{"model": "image embedding model", "dataset": "pictures of board games with random positions, seen at a slant", "train_examples": 195000, "image_size": 64, "crop_scale_min": 1, "horizontal_flip": true, "cutout": 0.4, "targets": ["game"], "num_classes": 6, "embedding_dim": 192, "arch": "resnext", "norm": "groupnorm", "activation": "hardswish", "weight_standardization": true, "depths": [2, 2, 6, 2], "kernel_size": 3, "stem": "deep", "avg_pool_shortcut": false, "dropout": 0.1, "widths": [256, 384, 576, 864], "am_softmax_margin": 0.1, "am_softmax_scale": 16, "init": "kaiming_normal", "residual_init": "scaled_by_depth", "optimizer": "soap", "beta2": 0.99, "lr": 0.0024, "beta1": 0.95, "shampoo_beta": 0.95, "eps": 1e-08, "precondition_frequency": 50, "max_precond_dim": 1024, "merge_dims": true, "one_sided": false, "adamw_lr_other_params": 0.002, "grad_clip": 3.0, "gradient_noise": 0.3, "steps": 8600, "batch_size": 64, "epochs": 2.8, "lr_schedule": "linear", "final_lr_fraction": 0.1, "warmup_steps": 1720, "weight_decay": 0.2, "adamw_weight_decay_other_params": 0.01}
Rows from block 2, named by matrix and row number. Each number is 128 + 24 x the weight over its row's rms, rounded and kept within 0 to 255. All counts start at 0. After the name is the row's rms in percent of the matrix's.
# short0: shortcut pointwise conv, stride 2 (model.blocks.2.short.0.weight, 384x256x1x1, standardized in use), inputs 128-255
short0.155 093 [124 111 122 129 174 171 154 150 120  96  97 122 144 143 171 168 148 136 129 109 119 102 110 140 114 164 132 153  99 107 168 125 110  74 107 145  89 136 109 129 108 123 115 104 156 113 101 125 137  95 106 108 124 109  83 122 147 132 151 102 108 160 164 130 119 125 115 108 121 149 143 167 139  93 135 146 127 155 169 162 133 103 181 172 131 131 111 102 227 121 155 188  94 141  82 159  99 132 118 120 137 130 159  97 112 137 131 156 121 124 105  93 116 122 116 122 105 175 190 133 135 130 103 180 137 131 105 146]
short0.156 094 [176 116 152 124 147 119 143 138 126 102 140 118 103 153  99 105 101 101 125 130  69 107 113 154 107 151 129 106 120 105 152 147 107 186 134 109 113 112 112 186 156 149 148 106 146 145 121 149  79 103 127 151 137 116 150 142 102 123  96 154 119 111 104 131 141 178 163 153 151 108  81 154 120 140 153 123 124 143 129  86 134 119 125 140  97 126 156 114 170 105 128 136  92 110 111 111 155 120 141 128 101 122 119 121 112 134 126 130 138 127 167 152 130 160 105 112  91 143 143 155 216 180 105 141 114 132 183 132]
short0.157 101 [110 199 115 201 121 120 101 104 139 127 120 122 154 125 105 137 119 153 120  88 151 152 125  99 127 134 127 116 171 130 149 135 115 117 155 137 123 122 112 199 125 112  86  87 132  87 132 160 138 123 118  98 185 126 116 159 123 149 140 131 153 135 100 147 162 145 149 100 152 104 119 130 158  95 100 127 149 126 128 146 131 162 123 111 103 148 163 109 166  69  84 109 141 133 113 147 133 137 123 166 106 135 132 116 151 115  93 103 160 126 137 114 124 140 132 131 117 117 159 161 146 105 165 108 118 124 151 151]
short0.158 093 [141  97  95  98 118  77 158 126 112 146 138 124 119 185  92 152 145  66 112 164 138 137 128 139 128 142 197 150 104 146 111 123  94 149 137  98 147 130 164 123 115 135 134 138 142 173 123 124 156 119 112 131 115 107  91 157 139 133 161 133 128 138 110 148 106 143 117 148 111 136 117 151 133 164 134 125 172 132 132 150 141 163 135 141  88  85 107 155  92 137  99 104 135 107 110 138 129 117 136 128 112 111 131 151 144  99 122 136 131 137 125 143 106 149 105 156 144 113 113 130 117 141 108 195 180  97 126 168]
short0.159 105 [145 137 100 107 107 115 118 123 130 157  98 113 125  92  96 148 122 118  84 134 116 142 104 116 129 106  98 100 164  78 159 132 150 128 116 102 166 129 125 135 141 160 134 116 122 121 122 135 137 166 110  99 137 115  94 120 129 138 104  99 129 122 139 133 149 101 142 123 164  87 108 137 147 136 122 110 131 135 112 133 116 160 133 153 121  96  89 135  90 170  69 110 126 136 128 115  85 100 163 152 112 134 122 141 106 166 127 190 145 108 120 155 123 102 121 147 113 135 128 135  92 126 149 148 121  82 140 140]
short0.160 091 [107 124  64 118 130 141 104  99 116 122 165 141 125 191 122 134 126 132 130 134 120  89 104 132 110 146 153 134  97 151 160 120 128 115  96 152 119 123 123 102 125 116 148 150 129 145  91 151 130 109 116 156 131  79  99 137 165 141 195 144 121  94  77 139 108 149 125 115 104 134 136 104 169 105  99 136 152 151 139 131 146 135 145 102 111 155  84 148 135 139 185 125 137  88 128 108 142 143 134 160 131 125 143 150 154 110 128 117 138 111 179 105  74 101 141 148 138 113 195 156 102 141 136 112 107 101 150  98]
short0.161 104 [129 136 129  99 150 154 125 140 117 119 140 153 124 113 111  96 133 135 140 143 117 193 106 160 117  90  90 130 123 126 123 198 114 159 120 135 208 150 137 115  99 101 150 125 121 115 136 181 147 108 158 100 114 142 160 122 155 142 114 116 146 148 139 133 136 113  90 134 119  89 161 121 128 160 153 144 131 102 125 135 124 148 139 126 165 132 164 150 114 102 199 159  95 104 147 131 134 128 110  86 121 140 101 111  87 137 117 147 154 107 123 144 134 136 103  97 116 161 130 145 153 112 125 134 127 182 129 123]
short0.162 099 [133 167 116 119 119 108  94 163 127 116  99 122 120 118 100 118  88  97 143 124 131 105 142 114 106  92 153 110  92 168 135 106 103 103 110 112 138 123 150 125 193 140 117 109 129 162 136 157 160 104 137 146 130 132 102 135 167 164 113 135 115 108 124 105 122 149 132 138 124 138 132 138 142 129 115 149 163 105 128 132 127 118 118  99  91 160 141  89 122 110 101  94 144 115 132 101 109 119 102 124 150 133  90 147  81 103 109 128 140  94 115 159 142 119 120 101 104  73 148  87 132 160  91 140 142  94 120 141]
short0.163 116 [165 150 136 125 120 145 177 116 139 147 158 138  75 117 146 144 143 138 150 120 147 108 115  99 148 134  99 163 138 119 148 126 202 118 105 123 112 129 112 128  95 148 131 145 123 111 117 119 177 119 118 127 130  81 100 127 125 109 177 129 145 160 149 108 112 108 146  91  95  98 184 136 103 201 122 170 135 108 145  84 109  86 111 138 148 108 127 154 112 125 151 131 123 207 141 135 114 133  88 171 148 106 150  57 110 131 157 144 116 132 161 109 156 122 151 110 137 178 173  99 157 115 101 124 132 164 120 146]
short0.164 097 [155 106 147  73 109  81 127 111 133  92 199 140 135 116 102 131 134 109 126 125 110 124 107 123 120  96 142 124 164  82 123 118 116  85 170 121 113 140 110 115 154 117 139  92 129 111 147 115 158 121 146 132 169 121 134 129 164  99 129 139 151 141 104 143 132  70 108 118 122 103 101 133 132 164 190 153 144 176 147 127 129 127 147  86 145  98 167  88 117 105  98 123 131  95 129 121 127 105 129 143 136 151 136 119  96 125 149 147 122 111  98 135 111 133 120 114 122  69 127 124  73 126 137 158 124 132 162 155]
short0.165 103 [146 118  94 132 113 103 134 119 167 132 129 126 131 135 151 193 111 138 123  96 107 149  87 123  99 118 119 128 129 117 172 121 128 108 118 105 180 112 139 128  99 133 131 133 106 120  61 105 146 148 102 145 144 117 135 142 143 131 152 111 124 133 218 110 111 112 144 120 111 114 146 132 137 136 104 162 113 152 125 153  82  86  89 105 125 104 157 148 179 137  91 131  97 138 133 140 151  98 101 122 111 143 153 118 132 140 112 195 142 107  97 164 124 129 136 152 166  52 149 117 172 137 100 137 182  96 136 119]
short0.166 096 [137 103 109 123 123 102 156 127 117 110 129 130 169 133 163 140 127 118 164 104 120 108 118 103 117 153 211 109 116 188 131  89 112 128 181 186 138 117 178  97 122 130 105 117 124 129 113 107 107 128 136 136 110 153 164 124 113 120 169 130 119 132 129 143 127 236 131 139 132 102 124 137 126 112 132 156 123 123 118 138 132 126 135 120 142 118 119 149 111 109 140 119 107 120  83 114 140 111 148 124 129 131 149 135 122 113 115 140 105 143 110 115 140 103 128 118 113 104 134  94 113 145  85 116 134 138  91 104]
short0.167 134 [122  92 126 131 136 104 138 174 120  99 110 169 120 123 133 122 123 124 114 150 115 147 123 108 149 117 105 131 107  76  94 116 138 123 143 143  99 110 158 158 117 127 106 139 117 117 137 118 132 102 137 148 127  95 102 119 116 177 116 128 129 158 132 125 108 125 188 126 119 134 133 102 119 119  76 114 143 136 143 110  99 121 114 174 115 124 144 117  99 255 116 130 105 133 110 128 129 121 116 124 101 102 105 110 104 129 152 126 132 184 133 118  89 121 105 124 151 146 130 149 119 123 155 142 133 134 111 129]
short0.168 108 [169 108 130 135 127 147 146 140 136 106 121 126 177 162 131 110 113 140 120 136 152 106 107 141 123 122 119  86 142 114 160 127 107  92 132 137 100 134 125  67 149 133 139 127 131 137 120 178 142 128  93 112 109 108 143 194 123 122 140 109 128 100 179 104 140 132 128 127 106 136 117 126 108 103 114  47 117 113 124 120 124  91 133 146 120 122 137 109 117 106 161 125 125 133 118 158 114 144 114 147 130 126 105 136 106 177 106 125 119 123 128 180 126 173 109 123 117 150 142 125 124 131  83 122 123 128  92 117]
short0.169 080 [116 125 133 102 129  62 118 131 141  90 138 144 113 131 151 156 137 125 129 141 108 148 143 122 118 137  99 149 112 141 138 111 103 104 150  97 107 163 175 209 131 167 103 184 186 119 125  75 144 107  97 116 164 129  93 177 106 128 112 122 117 118 119 149 141 115 100  96 158 110 112  98 148 106 137 114  95 120 133 158 141 112 111 130 104 115 121  93 100 129 155 105 117 148 135 169 161 127  79 131 101 108 162 122 162 142 101 112 120 138 112 140 118 138 104  77 171  67 104 149 137 149 129 123  95 113 125 118]
short0.170 085 [140 142 129 115 146 133  91 106 100 132 148 115 110 127 101 135 123 130  97 152 112 102 166 109 126 124 153 102  91 175  88 161 110 125 175 134 103 119 193 151 164 164 126 170 129 127 104 136 128 119 137 132 170 104 160 166  89 120 128 137 136 120 126 171 101 156 129 124 109 118 103 121 135 145 108 101 144  87  96 135 138 134 155 125 123 112  87  88 133 145 127 108 156 159 131 154 135 100 129 115 163 151 107  99 127 157  95 129 163 142 126 113 169 112 181 112 123 127 147 144 105 112 146 138 138 145 136 136]
short0.171 100 [133  91 142 150 148  96 164 127 109 118 112 142  89 132  98 128 114  66 117 130 121 104 146 111 149 120 112 155  73 106 120 144 117 126 144 127 112 149 115 122 131  92 124 142 165 111 130 147 127 150 141 123 152 120 134 136 114 143 126 138 147 154 114 139 146 123 117 115 133  95 118 101 136 148 142  96 140 151 157 130 131  98 163 172 120 106 142 109 133 156 106 128  96 103 105 160 126 145 122  96  94 138  73 107 146 123 156 162 169 133  65 101 143 119  89 137 177 147 121 138 142 146 156 151  99 104 138 115]
short0.172 101 [114 169 124 103 123 127 148  98  66 135 125 159 115  97 118 143 108  98  77 110 180 117 154 161 132 105 114 112 119 140  83 126 147 149 140 129 118 127 172 114 126 157 145 123 154 107 171 136 108 170 108 156 103 159 113 139 146 141 151 136 152 132 121  91 129 126 160 182 121 119 103 119 154 114  91 107 167 164 131 121 158 173 108 133 126  74 117 113 163 169 102 103 139 115 137 120 109 126 139 171 143 138 134 135 120 156 118 117 170 117 120 107 149 123 141 167  93 149 135 159 137 115 215 134 107 123 110  84]
short0.173 118 [126 180 115 176 117  99 133  95 129  82 106 126 109 202 114 113 135 113 173 125 125 130 170 134 139 113  92 145 153 126 120 137 148 123  73 174 128 150 100 133 133 123 180 125 100 122 150  99 127 144 130 169 196 107 125 126 145 157 123 109 137 114 188 143 158 116 129 126 176 152 154 125 101 150 128 135 124 142 123 130 121 100 121 124 136 121 120 132 140 143  93 118 133 120 137 143  88 127 147 116 147 135 150 148 139  95 106 134  89 142 108 108 137 101 122 157 104  97 113  97 122 141 192 141 112 138 109 137]
short0.174 098 [115 144 161  88 104 150  94 163 144  85 133 111  88 161  87 129  91 145 141 125 114 129 111 117  93 119 108 106 138 114 125 184 129 168 147 118 153 135 129 111 146 145  99 138 115 165 149 132 144 118 119 111 115  94  76 123 135 158 119 135 148  69 128 132 130 184 116 115 124 124 102 146 138 139 117 116 105 139 204 126 156 115 136 159  83  94 127 115 171 140 184 103 161 121 132 157  96 105  76 138 102 141 124 122 141  79 135 129 109 126 171 133 110 171 119 132 138 152 136 121 142 147 126  95 135 104 142 133]
short0.175 103 [120 119 137 115 113 122 131 119 117 108 163  96 140 148 121 128 147 165 140 136 133 131 146 131 163 126 136 151 177 104 170 102 175 146 128 157 144  96 130 125  94 133 134 131 152 155 125 103 139 121 113 156 120 119  71 128 150  91 175 143 144  93 121 120 120 127 116 103 131 158 207 148 128 145 118 111 125 128 194 133 132 105  88 126 143 146 135 127  91 134 149 132 106 121 141 117 105 107  97 122 162 132 113 140 118 162 122 104  85 122 122  94 153 109 138 126 117 136 198 112 154 115 118 157 148 138 183 149]
short0.176 110 [143 121 154 160 151 125 119 137 175 147 148 102 139  93 167 135 100 145 147 140 101 108 132 139 121 158 137 125 162  97 120  92 106 119 192 150  98 128 153 107 153 136 148 155 171 111 104 146 125  88 143 112 131 100  96 108  95 119 134  99 141 147 114 116 121 134 163  98 125 132 158 125 118 156 168 139 150 136 119 140 139  97  74 150 116 128 137 100 115 110 138 149 177 121 187 164 123 149 137 124 129  99 141  65  95 161 113 110 107 122 115 133 130 149 122 101 149 144 122 127 105 107 107 158  95 138  89 161]
short0.177 103 [112 132 122 142 136 163 141 124  83 115 165 114 129 161 141 122 141 160 123 106 151 142 132 135 154 128 119 140 108 177  90 149 145 143 150 167 117 112 131 101 143 157 130 105 105  92 101  97 174 134 115 129  86 143 139 147 135 119 108 145 141 152  96 125  99 120 134  90 139 136  95 134 128 121 116 123 115 109  84  89 158 133 129 131 104 102 128 124 139 106 147 117 106 105 108 162 111 108 163  78 143 109 164 116 176  77 113  89 138 127 118 151 112 122 126 113  79 110 152 101 106  97  93 147 104 168 193  98]
short0.178 085 [106 123 155 133 133  68 122 126 139 152 138 141 135  94 148 109 137  91 151 128 162 138 122 156 149  80 115 118 134 103 116 166 157 134 104 124 112 174 148 135  99 128 103 123 119 113 143 166  97 133 104  92 117 111 135 100 139 127 116 122 139 165 120 179 125 118 146 135 154 116 143 109 120 107 130 117 157 147 111 108 171 174 143 134  93 134 100 125 110 141 113 127 169 135 174 126 133 181 115 131 133 122  81 115 126 162  91 124 183 137  99  84  79 117 154 121 140 114 108 140 114  86 145 163 104 118 128 112]
short0.179 096 [ 88 127 108  80 161 115  98 131 109  95 109 123 111 154 110 103 129 117 148 128 141 123 140 153 139 127 171 133 107 172 147 151 168 111 113  84 183 142 133 152 118 100  92 138 121 140 154 157 113 182 110  85 145 163 114 131  98 123 170 143 164 119 135 108 110 109 157 130 119  99 128 142 120 136  93 134 113 133 115 125 115  95 142 126  92  81 104 203 135  81 113 142 135 130 159 102 123 125 147 184 120 171 100 126 120 122 164  97 148 119 134 150 134 127 138 136 143 168 126 135 127  84 142 113 114 115 106  86]
short0.180 107 [151 105 135 122  97 105 161 142 142 120 200  86 179 137 141 121 112 132 129 112 105 171 132 107 113 121 168 127 122 149 127 104 118 126 177 176 121 137 136  88 169 136 136 106 128 116 132 126  92 152 130 151  95 159 128 149 165 144 101 108 134 124 103 136 118 147 119 159 108  98 162 119 123  81 130 120 131 151  98 118 125 149 132 110 126 108 162 105  98 100 120 143 136  95 101  90  93 114 159 107 109 133 167 110 122 106 225 128 129 137 144 142 112 156 144 125  82 123 143  95 123 109 109 103 150 162 159 112]
short0.181 082 [133 117  97 182 171  99 157 138 138 153  93 140 108 135 119 166 140  96 134 145 108 109 139 129 107 124 122 170 105 105 199 116 118  88 131 133 153 139 107 106 127 123 123 160 129 129 126 147 157 138 119 176 157 157 132 124  94 108 106 128 136 141 126 121 150 102  99 112 137 143 123 145 168 129  77 231 114 118 122 147 144 135 122 142 105 134 132 126 134 119  99 141 157 159 118 140  97 109 111 116  98 160 152 127 132 116 124 146 105 120 117 103  85 120  94  95 147 117 143 114  92 113  89 179 107 127 134 119]
short0.182 098 [108 115 168 104 116 115 149 136 148 136 164 133 129 127 154 124 118 118 117  75 132 131 132 123 136 191 110 100 119 136  98 109 129 139 117 137  59 111 142 128 143 141  96 126 165 116 120 172 160 122 118 126 115  99 120 159 140 142 141 135 117 139 108 152 108 153 163 102 136 125 158 126 111 137 130 111 115 108 125 103 132 109 124 135 149 145 163 118 125 133 113 123 168 100 119  90 151 104 137  89  84  96 147 153 112 144 111 144 118 120 161 147 119 148 159 131 147 134 174 136 120 123 128 101 156 105 113 141]
short0.183 095 [135 143 100 184 184 178 149 111 135 125 104 117 117 143 144 161 146 133 139 114 124 137  74 109 107 128 113 144 124 182 149 154 140 129 132 138  84 136 152  93 132 132 103 110 116 104 148 132 111 102 158 119 121 125 128 187 119 101 146 148 143 172 107 139 111 114 132  95 139 130 125 133 112 112 140 129 105 109 109 116 112 133 177 111  98 131 156 147 173  77 174 177 121 146 127 111 111 111 138 186 166 120 120 156 143 131 163 121 117  99 148 116  97 128 116  91 139 173 143 180 105 112 131 126 108 175 144 147]
short0.184 091 [142 124 148 126 123 147 124 118 168 117 129 123 155 113 139 104 136 133 134 149 104 165 161 150 160 143 135 124 127 122 165 113 144 145 144 132 180 112 102  75 106 101 121 139 135 148 127 122 110 100 130 151 107 168 139 118  98 157 129 127 174 126 145 138 187  97  91 137 141 110  89 103 130 106 151 114 115 154 112 111 120  88 125 136 153 109 157 123 145 154 126 107 136 119 132 116 119 158 114 154 135 121 193 121 126 103 120 111 140 111 116 168 118 107 105 114 105  99 162  99 118 108  98 160 144 130 131 101]
short0.185 123 [105 171 140 171 113  92 118  95 109  88 114 112 106 180 136 104 127 125 154 116  91 138 130 101 129 137 104 108 121 116 103  92 143 145 102 139  87 111 116 148 119 124 178 112 129 116 159 155 116 129 148 141 157 132 115 113 122 103 140 151 117 103 105 100 136  89 157 120 141 146 142 121 114 107 130 112 130 104 126 119 114 106 162 141 102 151 142 146 126 103 118 111 114 101 107 123 150 133 143 147 129 149 131 159 131 126 145 121 131 127 140 138 106 119 132 116 140 172  84 104  84 138 143 136 129 109  84 163]
short0.186 091 [146 113 119 110 114  76 111 173 125 151 137 165 138 133 158 101 132 171 161 130 149 121 139 156 146 122 130 137 134 147 138 120 159  74 126 144  79 159 131  99 126 163 127 146  65 142 145 134  97 151 135 154 111  96 127 142 110 121 113 157 146 134 145 103 143 139  94 119 140 139 142 110 185 117  84 179 121 166 160 118 128  84 136 113 117 135 152 116 161 162  90 137 101 165 133 156 146 140 124 125  85 154 104 118 148 138  97 146 111 130 119  87  77 102 140 131 170 105 125 156 109 143 135 119 124 103 120 145]
short0.187 110 [131 153 106 120 100 138 127  83 102 143 127 139 121 200 144 141 137  97 121 149 133  68 135 121 156 140 159  98 148  95 119 136  97 121 111 132 112 110 123 138 120 115  89 135 143 159 116 143 146 109 117  87 110 132 128 162 125 103  88 148 140  96 153 112 120 129 129 120 118 130  97 131 139 130 148 134 132 126 118 131 141 131 117 137 119 157 139 152 124 113 122 106 146 133 115 139 167 122 137 125 108 127 106 124 112 119 138 153 102 129 171 141 124 147 119 124 187  97 107 113 137  83 145 107 153 164  92 138]
short0.188 100 [151 140 147 108 149 111 111 145 165 134 111 117 100  96 172 112 123  97 134 133 159 146 145 150 147 118  98 140 127 110 124 108 117 108 130 154 121 110 120 107 132 140  80 160 137 137 127 163 116 124 137 128 147 141 138 132 110 146 119 141 103 149 110 181 129  98 116 105 136  99 117 107 126 140 126 141 104 133 120 131 115 154 128 120  87 120 113 114 104 207 100 131 151 106 143 127 106 113 100 121 139 144 129 136 148 124  89 159 152 101 130 155  92 132 103 144 132 117 119 120  93 138 199 125 103 115 106 160]
short0.189 094 [125 112 122 111  76  87 151 126 107 171 141 120 177 135  96 116 103 134  81 100 112 143 121 151 130 112 138 147 143 155 133 166  93 149 166 152 139 127 107 121 113 113 149 123 157 142 126 104 108  98 151 200 152 177 126  90 145  77 145 102 157 129 149 120  97 129 151 119 168 130 128 123 145 123 105 143 149 120 136 118 123 146 116 119  98  99 157 128 145 133  73 122 152 144 124 145 108 177 130 158 158 110 136 118 141 130 157 101 149 100 108 148 129 133 151 146 143 120 102 126 142 126 110  72 147 138 160 164]
short0.190 090 [ 90 136 137 160  77 135 108 145 117 154 132 120 151 126 148 154 125 116 115 129 132 118  84 156 110 120 115 143 157 153 165 117 180 143 128 140 115 131  93 129 146 139 141 141 139 151 104 113 176 110 119 145 159 109 101 174 134 126  90 101  98 118 129  90 150 133 154 138 135 147 122 134 109 129 133 146  82 142 131 103 166 108 178 131  87 173 129 142 137 128 103  91 111 117 131  79 124 123 102 133 116  99 124 100 167 139 146 135 113 117 144 102 143 127 107 143 144 125 146 140 103 100 112 170 106 109 201 208]
short0.191 102 [106  74 180 122  92 106 133 119 174 122 142 160 114 151 141 100 125 157 149 114 126  76 158 109 130 168 112 107 104 106 133 101 108 124 107  79 112 151 156 154 154 129 130 107 138 110  98 132 135 179 107 114 127 120 115 136 167  85 121  98 115 125 166 143 176 106 150 136 116 143 133 115 136 114 130 116  96 163 131 167 132 120 100 105 119 118  72 100 140 122 119 139 172 110 130 137 171 158 144  95 106 144 190 126 103 135  86 151 131 116 102 154 102 136 141  88 144 134 147 129 102 124 124 109 133 103 146 128]
short0.192 103 [141  90 114 134 121 123 115  86  83 114  71 110 105 117 130 159 116 136 129  91 157  96 124 139 139 146 151 110 141  85 121 132 107 171 134  93 122 143 140 198 114 119 103 143 142 122 125 109 115 114 163 140 160 149 123 108  86 114 137 130 109 148 154 145 133 105 138 188 158 135 115 160 137 136 136 113 115 151 110 105 103 108 138 149 113 108 176 123 141 100 100 116 151 126 122 127 129 114 189  82  98 124 133 130 120 102 171 147 181 140 169 142 131 126 168  80 112 111 130 183 215 149 114 126 146 121 111 127]
short0.193 095 [135 108 124 167 143 141 112 136 155 135 104 121 153 108 136  96  83 149 119 124 156 160 104 133 120 144 134 156 118 148 168 141 135 112 138 144 136 130 176 117 151  82 136 145  93  89 107  88 162 141  89 149 111 131 130 165 104 149 130 143 136  80 122 126 144  87 166 106 110 105 127 116 147 115 112  75 102 107 108 142 139 106 138 115 146 202 139 128 119 112 113 118 116 136 118 143 110 134 139 127 151 166 123 155 154 110 108 107 137 110 139 112  88 161 139 147 136 127 168 114  93 116 115  87 144 128 112 143]
short0.194 089 [156 144  86  96 159 145 127 110 164 135 109 156 184 119 117  93 111 115 163 163 145 126 133 122  81  82  77  95 103  76 109 136 116 159 127 126 161 115 120 117 188 119 113 168 132 131 134 128 136 117 124 151 114 129 109 116 177 122 144 102 151 113 109 104 138 112 112  93 120 124 115 156 131 105 124 103 111 116 151 128 139 157 150 131 133 119 109 113 127 121 171 133 154 153 119  78 127 142 138 149 132 129 134 138 163 158 120 117 120 121 149 112 121 128  89 163 164  69 138  91 118 120 102 131 162 126 101 114]
short0.195 098 [110 121 125 114 159 122 146 165 117 123 116 121 131 124 113 136 117 156  93 110 137 107 116 167 131 135 128  92 139 167 102 181 170 104 106 132 151 105 136 119 107 125 111 113 100  85 140 146 130 121  80 130 121 130 166 132  50 183 148 162 156 143 157 110 128 178 106 109 140 160 101 121 155 146 129 119 122 101  92 114 134 185 124 120 122  71 157 178 126 138 122  87 123 141 128 128 134 165  96 165 152 131 106 139 129 146 144 118 109 120 140 133 153 136 165 124 103  95 124 139 112 114 153 131 102 133 143 146]
short0.196 098 [142 156 125 165 195 136  93 166 145 122 142 150 126 123 107 116 105 135 117 152 112 155 129  91 158 121 122 109 126 117 123  99 103 137 159 116  61 121 126 140 144 122 115 142  98 140 172 126 121 106  94 146 105 126 150 144 127 168 146 183 119  86 135 146 146 123 198 119 151 125 133 116 123 116  87 113 152 174 136 101 135 124 106 128 116  91  92 113 148 153 124 109 133  93 147 104 122 125 102 123 111 107 133  98 149 132 146 129 135 131 111 106 120 106 135 118 146 100 146 149  77 151 126 125 142 159 138 123]
short0.197 099 [119 113 143 149 120 178 100 129 161 180 110 132 137 148 194 103 100 149 127 136 124 127 134 128 105  97 108 116 173 111 131 134 180 110 167 104 123 135 111 153 130 146 109 176 113 118 111 125 116 128 147 114 137  72  89  70  92 143 115 133 165 120 108 139 139  95 150 117 103 158 105 144 112 198 107 129 116 117 129  87 117 117 141 137 127 130  84 116 114 129 193 102 115 106 151 135 101 138 119 102 145  91 191 118 121 133 122 130 156 105 113 147 110 160  93 128 156 110 125 128 134 104 108 135 132 117  95 166]
short0.198 100 [118 119 107 133 110 132 112 113 114 143 105 133 174 151 178 113 124 155 142 115 109 146  90 129 130  78 146 133 115 112 101 124  94 117 166 120 105  97 128 134 113  96 135 158 158 148 115 108 140  33 121 128  79  87 123 139 114 127 121 119 125 122 152 120 143 217 119 103  86 131 169 163 142 149 125  90  99 110 135 152 130 139  98 148 162 125 141 113 133 136 142 114 119 127 120 121 128 117  33 102 126  99 127 125 126 115 120 149 125 128 153 144 106 157 131 158 119 109 165 108 160 109 122 124  95 142 155 110]
short0.199 090 [130 136 129 121 143 113 144  98 134 140  97 129 102 186 100 145 102 111 131 138 102  82 115 115 151 141 104 107 132 125 153  87 106 133 153 127 109 163 155 148 118 131 152 109 147 160 109 131 113 137 124  84 167 115 101 155 114 142 124 149 134 100 120  67 125 119 142 132  85 124 136 115 144 123 132 101 163 131 107 102 121 147 139 145 101 148 145 131 146 123 105 140 106  93 122 138 136 129 125 151 123 143 115  94 128 102 179  81 168 136 147 211  88 149 137 144 112 150 125 152 145 107  95 131 126 128 104 182]
short0.200 103 [144  81 123 114 111 126  87 120 128 154  95 151 121 120  90 114 124 142 153 157  99 141 120  71 126 122 123 130 162 119  93 115 124 185  93 141 151 124 139 132 126 114 138 110 124 175 110 123 121 156 100 128 127 116 122 136 143 128 121 113 122 133 129 112 139  88 132 114 120 150 122 110 116 123 151 111 142 152 165 139 138 127 149 144 129  96 100  84 138  91 109 152 113 198 134 137 113 196 143 165 106 137 119 151 109 107 139 157 168 117 125 141 112 110 115 106 105 180 142 124 173 108 109 183 137 149 172 128]
short0.201 117 [117 142 115 121 116 122 150 128 124 114  98 114 123 151 126 106 114 131 111 135 111 138 106 139 128 143 152 130 137 115 133 111 116 118 152 153 131 126 136 219 124 135 106 155 133 126 120 135  97 107 135 134 164 101 102 120 122 154 125 135 116 107 111 125 148 109 117 122 116 107 100 111 105 114 151  90 134 146 132 132 133 149 174 134 122 114 126 104 188  91 113 134 116 131  84 121 141 133 138  96 125 140 117 133 155 178 238  94 131 113 196 228 124 130 131 110 127  84 136 123 163 104 103 129 163 142 121 118]
short0.202 111 [127 122 106 121 128 120 172 121 129 133 155 178 108 146 114 130 105 131 125  99 130 140 105 124 167 152 123 128 137  99 150  81 110 128 157 182 130 139 110 151 108 110 152 139 100 106 121 138 123  95 142 103 131 112 120 111 154 128 148 126 152 110 129  97 115 131 123 119 100 145 144 109 153 124 152 105 137 120 122 108 155 104 136 106 142  94 124 102 166 103 142 123 148 108 121 153 169 133 113  83 177 158 103 103 101  92 163 148 130 115 122 147 104 132 137 100 109 118 128 126 159 140 107 148 130 147 155 111]
short0.203 093 [137 149 142 124  96 110 127 126 174 160 142 138 114 120 130 134 116 167 142 151 123 141 120 101 143 164 125 146 181 100 153 119 149 108 134 132 113 155 139 155 133 133 131 148 124  88 138 177 144 109 103 134 113 114  98 165 120  85 147 107 127 155 120 203 149 116 173 167 109 122 121 125 129 128 115 135 167  86 107 112 172 126  54 124  88 161 177  85 151 146 123  67 143 107 133 137 113 100 118 104 117 135 118 120 134 133 124 140 147 147 121 113 107 151 134 100 102 114 112 146 113 122  95 113 140 119 165 121]
short0.204 086 [128  96 168 118 133  96 130 117 119 159 161 133 122 133 125 116 130 127 128 138 153 119 153 167 151 154 140 122 139  98  99 135 112 186 200 217 122 114 125 113 120 141 114 113 157 125 146 132  99 122 106 116 114 138 101 106 161 147 135 139 129 129 136 116 121  96 115 135 147 131 137 156 158 144 141 130 132 156 112 139 144 125 123 145 153  91 146 114 188 104 156 155 142 137  93 109  99 110 170 107 114  92  81 109 111 128 128  98 191  86 140 148 100 115 192  90 113 140 126 119 125  73 115 119 122  91 171 128]
short0.205 095 [135 104 134  67 107 142 158 132 152 144 143 160 170 148 145 140 128  84  91 121 129  97  90 131 124 131 132 120 126 130 112 165 113 112 158 181 121 133 153 133 106 123 110 105 135 131 108 108 103 100 104 139  91 106 144 126 148 123 174 142 131 101 128 141 137 147 132 170 115 107 125 126 151 106 153 119 122 125 128 148 150 145 134 148 103  94 111 125 107  88 129 129 106 117 124 129 136 112 150 148 103 144 133 100 101 116 124 160 109 128 129  88  95 141 159 105 137 104 145 109 133 155 116 139 143 113 103 141]
short0.206 092 [140 160 194  66 129 107 111 119 128 129 130 103  91 115 131 143 137 133 172 158 101 112 133  90 122 107 108 114 103 142 114 147 127 167 123  95  84 112 109 141  83 140 138 117 132 159 187 120 115  91 117 109 140  79 113 142 144  97 102 127 139 151 106 113 111 104 120 133 109 150 100 111 156 140 130 160 132 159 149 137 119 139 111 133 135 115  76 101 157 161  89 120 151  94 145 111 161 143  76 127 110 147 129 116 114 102 114 136 150 119  99 136 137 130 111 156  89 171  93 119 112 184 115 147 113 109  69 121]
short0.207 108 [ 93 111  94 128 184 122 163 139 129 133 115  78 125 159 127 141 140 168 117 111 106 129 118 164 148 145  96 113 130 156 125 207 162 128 131 138 189 125 142 218 108 144  98 140 124 108 112 115 124 106 142 124 128 139 121 107 140 139 146 134 180 155 121 129 144  87 127 130 145 136  84 125 128 139 139 135 117  86 147 136 117 114 113 117 123 131 125 177 129 131 149 158 104 132 136 134 128 107 112 141 156 145 142 145 151 119 133 128 123 133 106 206 128 144 114 120  95 105 121 142 124 115 105 118 144 159 115 146]